python train.py --crop_scale_min=0.8 --vocab_size=14 --encoder_arch="convformer" --encoder_kernel_size=7 --decoder_norm_position="post" --decoder_activation="gelu" --decoder_mlp_ratio=3 --decoder_inner_norm=false --init="kaiming_normal" --residual_init="scaled_by_depth" --beta2=0.999 --beta1=0.95 --max_precond_dim=1024 --adamw_lr_other_params=0.0008 --final_lr_fraction=0
Rows from block 5 of the image encoder of a small encoder-decoder image transcriber, named by matrix and row number. Rows with one number belong to one neuron. Each number is 128 + 24 x the weight over its row's rms, rounded and kept within 0 to 255. All counts start at 0.
Before each neuron's rows are labels from the 100 images, of 14976, where the neuron reaches its highest value: "lies over" is the class under the peak. Only what is clearly more common there than usual is listed. The data: numbers of one to four digits printed on busy colour backdrops. In brackets: how many of the 100.
# fc1: MLP up (encoder.blocks.5.mlp.fc1.weight, 1920x320), inputs 80-159
# fc2: MLP down (encoder.blocks.5.mlp.fc2.weight, 320x1920, transposed), outputs 80-159

lies over: digit 6 (35)
fc1.418 [123 118 121 117 116 135 107 149 133 180 126  86 127 105  68 120  94 116 108 157 134 160 143 114  97 126 105 115 163 109  53 153 150 136 132  81 174 130 107 132 118 116 125 139 152 147 147 136 144 132 115 107 148  91 130 120 118 117 128 113 150 169 107 139 115 131 142 133 152  95 100 142 140 114 103 154 113 116 145 146]
fc2.418 [113 106 156 113 155 122 156 114 133 108 155  86 126 130 131 116 171  96  96 119 132 104 155 162 135 122 142  96  85 128 134 120 127 112 152 115 142 136 126 128 119 208 109 127 111 120 125 152 127 194 107 113  91 126 117 164 140 124 127 125 146 140 136 154 122 137 143 132 147 154 156 112  83 127 145 177 143 126 110 120]

lies over: digit 8 (25)
fc1.415 [112 123 134 108 161 140  96 127 127 179  85 124 122  95 107 140 129 104 137 125 123 172 130 153 101 146 126 140 132 137 126 107 130 158 151 103 135 161 127 123 139 124 184 104 138 156 134 157 113 139  88 156 111 122 157 198 124 114 109 147 106 103 133 110 122 141 123 102  93  87 152 116 152 157 103  97 139 126 137 115]
fc2.415 [ 71 120 115 143 125  95 150 110 124 133 133  80 105 142 115 141 117 139 145 158 141  96 123 142 125 123 132 130 125 107 123 129  84 101 115 122  84 116 122 130 133 175 117 131 169 134 141 106 112 150 151 141 101  90 126 255 158 125 143 128 168 114 102 133 106 175 141 122 106 122 175  93 107 118 135 102 119 115 144 155]

lies over: digit 8 (26)
fc1.135 [133 116 143 103 160 144  64  71 153 167 135  93 128 111  94 161 139 126 113 140 156 140 132 153 136 168 107 156 129 129 144 142 148 121  78 138 133 109 146 147  90  96 109  96 145 159 149 143 104 131 118 173 181  97 109 155  98 135 124 139 134 131 119 129 145 127 116 139 108 131 142 137 111 107 122 169 102 115  96  94]
fc2.135 [120 143 170 133 135 118 176 117 103 103 139 118 119 125 162 133 126 101  93  85  52 132 118 128 149 138 164 131 132 140 139 133  98 159 175 110  97 122 126 125 157 157 117 135 153 141 130 160 131 135 105 100 118 107 125 151  95 152 106 147 165 133 141 104 146 121 159 102 136 152 180 101 114 109 162 172 133 118 164 137]

lies over: digit 2 (25)
fc1.142 [ 72 140 114 168 130 187 113 123 146 147 109  77 107 106 150 165 148 158 136 161 131  89 153 121 147  74  99 120  73 120 105 134 107 127 108 141  90 168 141 163 173  98 116  91 117 129 159 133 128 128 139 114 162 149 167 180 150 125 147  77 126 122 156 148  88 118 150 139 131  94 123 134 129 122 133 126 160 120 127 134]
fc2.142 [117 136 132 110 128 102 183 131 110 143 174 124 160 116 123 135 119  96 159 179 128 152 153 126 115 134 142 153 148 150 134 126 192 124 111 130 158 106 135  84 135 149 132 122 146 142 128 126 102 175 127  95 116 134 138 151 104 130 120 142 157 136 116 126 122 136 120  46 127 142 136 133 134 129 160  67 111 132 156 106]

lies over: digit 4 (39)
fc1.718 [ 87 112 116 139 145 130 151 116 113  94 123 125 152 124  94 136 162 122 135 101 155 139 118 102 104 108  76 105 111  90  91 140 144 144 136 114 132 128 137  66 109 161 104  75 120 154 133 116 151 141 147 135 141 192 130 111 120 136 112 150 122 153 126 150 150 154 117 161 170 121  95 129 122 123 113 126 104 142 135 118]
fc2.718 [140 145 130 154 142 149 143 126 140 142  81 125 128 131 105 136 141 115  88  74 144  81 158 155 116 149 114 130  84 135 122 135 101  87 126 125 160 107 165 136 102  95 131 118 129 134 118 127  81 175 149 127 191 125 136   4 134 108 103 103 159 175 104 157 131 167 159 136 106 138  93 150 137 121  92 126 112 138 117 118]

lies over: digit 4 (28)
fc1.240 [102 157 104 140 124 114 136 128 107 141 118 106 140 120  63 115 101 121 132 107 139 113 139 103 109 140  96  99 137 114 111 166 162 111 100 113 100 198 139 111 140 115 138  73 162  96 140  99 133 133 130 132 154 153 132  81 132 129 135 138 170 148 117 119 143 135 132 126 126  71  70 128 136 135 131 135  94 155 149 137]
fc2.240 [109 119 120 120 160 128 182 109 116 132 119  96 133 124 132 125 167  88 128 126 114 128 140 161  96 136 117 131  98  98 121 134 151 118 114 110 142  97 150 120  87 126  94 121 163 130 144 143  97 146 124  97 144 141 121  87 135 140 102 125 106 141 153 102 112 183 145 118 150 130 124 131 148 111 107 114 114  88 132  98]

lies over: digit 6 (26)
fc1.184 [134 105  84  95 152 106 112 116 150 133 105 161 137 142 163 121 170 123 146 133  98 123 118 127 161 128 111 118 117 148 112 118 123 120 100 151 172 108 100 121  99 105 142 117 157 139 109 149 134 179 148 124 117  98  86 130 114 105 137 138 165 135 106 160 129 106 114 138 109 174 135 141  96 121 151 131 115 116 155  62]
fc2.184 [123 148 184  95 109 176 122 115 127 109 133  79 144 136 126 143 128 150 148 128 104 122 136 113 117 129 138 128 126 133 132 139  90 122 138 109 122 150 123 111 110 143 136 121 158 146 127 126 132  87 127 127 157 117 130 162 114 154 136 101 143 106 120 103 136 129 119 130 132 106 139 141 140 108 106 133 127 170 132 143]

lies over: digit 5 (25)
fc1.423 [160 133  93 123 144 136 117  89 153 161 152  75  72 111 142 130 104 137 106 132 135 135 159 106 129  72 141  97 146 131 126 134 118 158 141 115 121 104  99 119 121 122 136 107 136 123 145 119 115 128 104  92 109 125 121 100 118 105 155 102 121 141 153 136 176 114 152 159 160 160 163 149  98 118 137 141 132 150 147 144]
fc2.423 [154 143 169 106 116 130 174  49 121 129 167 106 146  98 116 124 143 156  84  99  89 181 121 104 131 150 111 124  93 125 118 132 109 152 136 150 144 166 129 156 156 193 124 118 134 152 154 153 152 121 135 167 115 120 150 228 130 134 142 113 148  91 126 138 113 144 169 164 100 147  81 116 116 131 165 138  85 131 158 162]

lies over: digit 6 (26)
fc1.340 [ 80 147 111 124 135 156  74 145 124 147 166 140 169 149 153 117 148 138  91 131 111  85 115 113 168 129 135 170 129  93 148  91 172 146 103 111 173 130 119 110 139 201 100 125 154 100 178 112 106 176 152 122 195 164  93 125 118 146 156 105 123 148 142 133 112 127 125 136 126 119 102 123 186 148 126 114 106 172 141 166]
fc2.340 [117 127 122 105 111 143 108 123 140 157 111 140 172 104 118 181 157 126 101 101 140 151 134 160 114 134 121 158 125 118 118 136 113 104 146 164 145 139 107 122  76 108 116 149 173 158 125 113  93 133 114 122 129 114 135 111 124 146 132 114 126 129 110 160 119  94 139 157 155 141 129 135 113 137 117 183  91  63 115 106]

lies over: digit 6 (35)
fc1.395 [107 113  91 128 145 149 130 126 115 117 153 135  90 149 140 120 146 159 108 126 153 127 142 130 155 142 165 116 129 106 112 131 139  98  79  82 139 119 160 120 172 157  88 140  84 120 124 126 136 140 137 110 126 124 119 130 121 135 134 161 143 160 113 124 110 126 123 125 120 147 103  90 169 138  85 141 122 188 148 174]
fc2.395 [119 158  86 107 114 120 122  63 107 125 133 120 116 132  87 139 134 130 147 108 156 142 139 112 103 110 112 129  90 129 124 139 104 136 106 145 158 123 102 110  93 133 141 141 206 122 121 117  75 139 120 130 126 108  89  67 145 143 123  90 146  98 101 153 132 124 110 135 132 155 119 128 122 141 133 171 126 118 124  99]

lies over: digit 4 (37)
fc1.322 [130 130 119 138 141 141 125 138  91 119  81 115 136 120 132 146 144 119 114 153 154 133  93  81 104 128  98 117 173 118 106 110 121 111 105 120 118 150 123 102 114 144  91 140 165 167  77 145 126 158 125 113 128 142 147  86 154 154 132 128 130 142 142 118  99 138 134 153 194 149 130 202 108 131  96 133 111 141 123 123]
fc2.322 [120 107 131 142 139 141 182  93 112 112 127 141 123 167 130 100 184 124 118  81 105 119 148 148 130 156 154 112  89 162 116 123 181 127 129 120 162 145 126 131 122 149 119 126  97 122 174 140 132 145 104 105 123 149 115  78  95 123 133 116 179  90 125 122 113 140 104  99 141 117  88 137 114 151 142 173  79 139 131 116]

lies over: digit 6 (28)
fc1.406 [103 140 101 121  95 130  75 159 143 101 165 116  94 122 130 125 115 167 151 152 143 118 167 119  94 144 114 115 199 126 122 147 118 144 105  89 143 161 103 177 123 145 118 133 139 123 125 140 125 158 126 105 144 105 169 105 116 124 136 140 158 145 161 139 133 121 150 145 125  87  92 160 137 101 131 171 127 183 143 145]
fc2.406 [118 126 166 134 137 121 166  91 136 130 160  92 125 146 129 131 151 102  91  91  95 114 133 147 165 137 142 101  80 121 123 119  98 126 167 151 113 149 116 121  90 219 114 131 188 138 111 150 158 142 145 126 128 126 109 196  98 143 138 114 148 119 140 114 100 142 177 109 161 138 124  93 105 139 149 132 130 114 121 137]

lies over: digit 5 (34)
fc1.713 [ 97 137 157 133  86 147 120 120 159 146 151  78 147 119 140 121 116 124 146 115  95 142 106 135 131 123 147 124 138 141 182 126 123  79 128 100 116 119 132 123 195 122 113 117 103  91 110 153 115 127 125  96 142 120 114 119 114 145 174 123 153 111 135  74 159  89 162 153 101 117  99 126 177 150 180 113 144 117 163 140]
fc2.713 [170 135 120 119 136 113 151  74 151 128 112 121 158 105 117 139 137 126  84  96  86 156 132 118 116 137 136 154 130 142 108 134  85 182 139 160 161 142 101 125 122 141 128 147 175 140 106 109 116 107 140 105 151 139 121 133 154 117 150  86 140 164 128 141  98 146 162 167 118 173 131  98  98  98 150 130  81 127 144  98]

lies over: digit 6 (28)
fc1.524 [ 95 108 113 108 133 142  97 135 141 144 164 124 111  77 120  71 127 111  97 116  92 106 162 111 146 139 118 145 162 121 173 109 139 115 166 147 139 144 120 117 124  99 108 142 134 113 144 178 137 165 157 133 148  74 119 140  91  95 137 140  95 152 107  96 117 131 159 122 131 140 149 165  95 196  77 129 113 115 155 132]
fc2.524 [ 83 155  94 135 104 149 163 149 122 114 135 152 108 134 150 144 138 105 107  98 156 167  94 135  86 147 129 123 115 141 123 140  93 101 134 151 124 139 127 114 132 144 131 113 107 163 134 167  87 171 117 129 112 119 119  97 148 132 135 144 139 122 115 180 113 130 120 111  75 122 122 129 154 143 135 105 120 102 140 156]

lies over: digit 6 (37)
fc1.706 [ 79 173 114  94 129 141  90 100 147 129  91 131 103 113 109 140 135 149  87 169 130  94 146 138 191 137 139  73 129  94 168 119 147 146 106 110 151 130 126 112 137 166 140  93 161 120 116 150 142 153 166 100 134 100  95 148 122  79 159 143 111 182 137 142 161 136 119 141 127 119 134 141 132 121 139 128 128 147 167  82]
fc2.706 [117 127 143  82 115 165 168  70  92 154  99 117 158 115 104 161 106 154  85 105 100 144 146 113 139 118  83 151 129 125 122 117  55 139 114 121 136 129 137 138 134  84  94 127 185 133 122  91  67 107 128 139 148 152 117  97 118 137 138 114  97 115 115 155 116  84 122  94 126 120 112 129 135 122 116 138  99 140 142 107]

lies over: digit 4 (28)
fc1.559 [ 93 128 170 104 116 107 163  95 155 134 141 110 141 140 155 151 152 112  97 140 117 131 144 111 132 113 140 135 131 144 133 160 114 149 138 138 122 107  91 110 136 144 102 126 159 153 105 123 129 133 164 120 144 126 108 145 117 149 133 123 118 109 121  94 166 156  98 137 126 114 133 119 161 163  70 151 145 100 113 128]
fc2.559 [181  84 125 133 143 140 174 191 130 147 196 143 152  97 131 168 141 102 124 126 132 138 135 137  95 131 113 159 115 121 130 137 174 144 113 132 123 160 136 111 109  85 151 180  95 119 141 132  82 142 132 110 137 118 121 115  88 140 128 138 147 170 107 153  85 119 173  74 138 170 142 115 118 121  89 144 132 121 108 107]

lies over: digit 2 (27)
fc1.335 [ 83 104 111 131 135 150  91 133 135 142 126 122 104 100 128 139 161 154 150 111 159  98 112 124 159 129 108 129 108 144 118 122 135 119 106 116 168 133 172 120 116 129 149 152 132 118 137 118 102 170 151 116 139 102 181 107 111 136 140 134 136 146 122 151 113 130 113 139 158 155 109 135  95 147 121 131 102 111 126  87]
fc2.335 [149 124 135 123 135  97 189  96 110 109 122 121 141 112 115  94 135 117 120  94  69 123 165 133 132 133 147 124 118 134 115 123 144 136 156 122 123 145 118 123 120 183 115 120 129 125 163 160 109 134 107 105 113 120  86 163  99 131 100  94 169  75 125 138 132 124 127  89 137 151 145 140 115 149 155 165 113 169 137 119]

lies over: digit 6 (31)
fc1.328 [124 108 132 115 130 160 125 116  91 123 148 129 146  80 130 141 107 165 134 116 140 100 112 119 151 138 153  77 133  99 138 154 115 177 151 122 130 123 121 136 156 141  79 149 118  99 132 128 105  97 161  88 170 102  92 168 114 146 137 122 148 145 101 130 160 126 126 104 125 129 151 149 116 151 121 109 127 164 155 108]
fc2.328 [127 161 170  89 101 112 127 105 129 136 117 145 130 114 148 136 106 122 165 108 143 126 122 127 101 152 147 150  97 154 136 155 164 116 102 169 143 124 145 111 106 136 123 121 133 145 149 105 139 167 104 126 104 112 123  75 148 129 117 141  96 157 110 152 133 155 113 132 127 123 128 126 134 126 190 214 122  86 186 126]

lies over: digit 8 (26)
fc1.266 [147 179 166 142  95 120 140 123 144 101 142  81  65 100 174 100 141 173 170 102 108 117 120 140 127 120 142 132 152 134 172 152 117 108 151 106 129 134 102 126 129 130 146 120 162 135 143 120 122 109 161 105 131  83 135 186 170 105 133  92 193 105 118  57 138 146 154 156 115 132 131  80 134 115 120 156 145 118 122 165]
fc2.266 [132 113 197 116  98 148 127 131 149 138 148 115 128 120 121 153 127  82  83 118 112 162 135 117 140 151 154 141 149 107 129 125  79 101 142  91 135 144 115 123  92 148 115 108 167 124 135 148 150 119 138 107 109  92 131 231 153 136 123 100 132 115 149 121 113 151 174 181 115 129 187 104 111 128 139 141 134 116 133 130]